{"dataset": "numbers of one to four digits printed on busy colour backdrops", "train_examples": 295000, "color_jitter": 0.2, "vocab_size": 14, "depths": [2, 3, 3], "avg_pool_shortcut": false, "widths": [96, 192, 384], "residual_init": "scaled_by_depth", "optimizer": "muon", "orthogonalizer": "polar_express", "grad_clip": 1.0, "lr_schedule": "cosine", "final_lr_fraction": 0.01, "weight_decay": 0.0}
Rows from block 4, named by matrix and row number. Rows with one number belong to one channel. Each number is 128 + 24 x the weight over its row's rms, rounded and kept within 0 to 255. All counts start at 0. Numbers have three digits each.
# convs0: first 3x3 conv (model.blocks.4.convs.0.weight, 192x192x3x3), inputs 49-55, a 3x3 kernel for each
# convs1: second 3x3 conv (model.blocks.4.convs.1.weight, 192x192x3x3, transposed), outputs 49-55, a 3x3 kernel for each
convs0.85:145117176098147153072085135119143124134116146128139147134149118112097127122106117176110117162138146172127155074143103138140129108110135103123134149136146152090135110103139163113104083137107
convs1.85:128138104077125112141150162153123137178175070163121127121147154142116135187140077130072124144081118147111135108130117120130157144159108146090111147118178081113111137107111093132159134127110
convs0.86:123108123125169113119118126104106137135113120109140145115106127115130131094156127120130124131159126150175113132130124107121148160098087114107111126098153141109138118127136184139130083065102
convs1.86:129132105110088123129137132150136116137129108142165117122119152142132120105150118118125132102137135170106085145098109185119095176141139108068154136128172140146126148151134136114103146162127
convs0.87:172162146172110099122085118120115131166117105119101151134115134154139183128122088181074126163113136154126147115128152138151131108123151120146165119133146098076117131125146124147088127124106
convs1.87:115140126098139158108149136118138145123152144124147087117153123126100149122099135139070148126103140138101150191137113158102174123134167132127154117104182118145151136115151122129104151144117
convs0.88:141142093150139086110186152161138134137135130113140108101152171085159077134197109102098116132129123143118137086107137095120140124105122097132165089113100162158117122136143131193132166081096
convs1.88:147114142124097116112160107080157146123105155103127134173134084121137124124130165106150095147130160160112137148117176124147124090137137168163091140137135114102095111124114150160110087125113
convs0.89:105157176139088108164168122113145143131131137153152138124066073143168149101126161089104132137175158127119152124109106085110093129120164118167150120124151159130145143125150124098113123158117
convs1.89:150111158127097150134133134095142157141176138114162143165153133156101097094065098158140182132107121128120110101121148096137139122120138141189122136172113152116126102116122099088101165171154
convs0.90:107122099081098108111139126134115116113079143124153185112102109118114115125122107107102172138172168122158112099066133152123156114160116162132101166104113092100121124137088127152082130138128
convs1.90:104130144115150139103136142105127125126135111097076086118085149106134145133100111086149155154073150172089140118117134146099156140111155132066116128145169125128124121141134115123121122152178
convs0.91:121141128115134139126150121116139110106140120085112099107109171098132128114143147110140140132151138146134109093126106077163139101167122109165150091153124111126148125091144125122146140107154
convs1.91:097171122123180134114218114145093166127119170141095175110143132095172066120154142117158149130226147169152160127136144156117156156112147124119175140123152148116143137138144174157148140122146
convs0.92:139098085135104109133151163130119150102128163108100107125109126139092120137108135102134119116112132144137098133087121109149114149137174120130105123121112136092136137177166104059152115143154
convs1.92:163118112157124120112090101109074105118110105111136110137149148156134162186131125144114115124138121103130129155107101118139105084146090142144123100136152085176091143122117154134114100131135
convs0.93:135100076119159180141104104138095135131073122119126125115112124135131145131120144154110110135137083135135111090130127100123132121120115159123110113154132138158117103140163142147165070123101
convs1.93:128146088137171098176136177189150116141165113184152143083131147124113140166080142118115121160150145119149140141119155121118146135137140100125101142121147118124123075115095125091102119128148
convs0.94:117103129129151144133153132089104124138099137106143165074113108177093102160119143127134120151150108203088113141141110084146133109133103152099158155128151109129139099127098100084070141091105
convs1.94:097125144084114127143134166158111143159102110180162126177160133111075104124209142097108127118183145134144147098144117117131124133117143142114037100118083081148188136123124150131137167111138
convs0.95:142113109124176153115137143123112120119110137134136143124138143141131141109171160138104130159135127139110158103133137066109134048144132149097155079117133117157162103107107113110125153157093
convs1.95:153157121152136118148116136144118090121138081160124106138122120133094133178108125137146164152163142128164101100115091079122094080134112114125079122166121155123141158135145134174101111140125
convs0.96:142122144151166096090133124107136156139124144143152125110161127091119127126140120101124145140114141139114119123110091135115138121136177196115146142117171110123105092177138130113135118108126
convs1.96:123126133123108121187157142170116131083133158145098123124135132107098101163192130142131135140147136143114090136130118115138123117145150163131103205200124174139101112115116147114152118150173
convs0.97:152118130080123127172152130126134130120133114126136128174105120095103139110128101150129139107101125063121160067127125115108109112114146146105106099080154133115130151142165112126118142110095
convs1.97:109135125110110103132076165086135129146164142163140121124081081105125157127094113127131120099115149103129141113127117128145121087162132132109121143076113138084097105109114113101162131100101
convs0.98:137089154084140146162131089125138115160152115136144092124120139134141149129197210113128135131110148163164124125139146101104141105067139126096150117115149141153091137117106129148111102114115
convs1.98:161147142090122151134123112106126122055083129080083142152117124156112133123101113099124171118122135137149125131123114116102093095097139104135189116120173170112128122111124123154162126133127
convs0.99:126135145143174165106098105124093135142130136145120126095130102117109135167112116142130101128121119134167137152116096123145106169102151094131118139120150111125120124125159124148158166183123
convs1.99:100125111124116137133108130155115087137104093167150146138142129071091107082076118135103171122141123087133124134119126111122111095099084110140200172137106137132086091121142136105092178153086
convs0.100:118085141166158117161148108115117167125110149139120113145115132140123091118121132136161150115149159160139152100113100105112109126113100156097206121096187122136137127137115134132107148095125
convs1.100:102136094119153117118104100153073124115102128114105141162096131148100116137139086114112145157081129113081125128149118137132148127129161147115126128111147087067143103117141103138145124142131
convs0.101:140134123143092170119099085108127150138155159117113124105121118115124105102104149135107162123146133094123098108131177094137154146136190090104135140125143109128101155132100128108117146147160
convs1.101:135116138141148115128125131148142133070133142058100095141154126133121134118102129128104154116119155184108166082118107125131126152127138162132110093101123137111144167161148120137105156119143
convs0.102:148144145105189185065140099121120120122091139080102106097147137108169143112113127148149113134151115103091114125144123160185131141150118140137168127106156122095098122121134105109132125080110
convs1.102:144124133158087150167105120152145153154125165168147140110159094100109097121087114124133136139123123122112134159113129104077062145094117139135196092091112112126087144151123093102132134107114
convs0.103:131108109073091085159108135138085115134112133162132109164195117140150099150150111088158116144106130116126155101093107147100100154073158112161165137082136111105123104139134122095147135115146
convs1.103:151124129141121131097159123076122125062078143049071140116170109135134154159133119138115103139145162139120145145140156087136103063118110161158139137113118122175110167142136113135131134093154
convs0.104:134115144124119130170154160125092158169163146108130157118079134113109130131116179130116120094111118101156133105154128111126096091116150109148088128111111136131151129145146141153122117140132
convs1.104:167156151136152108154128135133148099101126093112103086130117163119144144128105132145095179110100128128086129138106157159126129156131114133128132148106131148124126079130118117120142153119116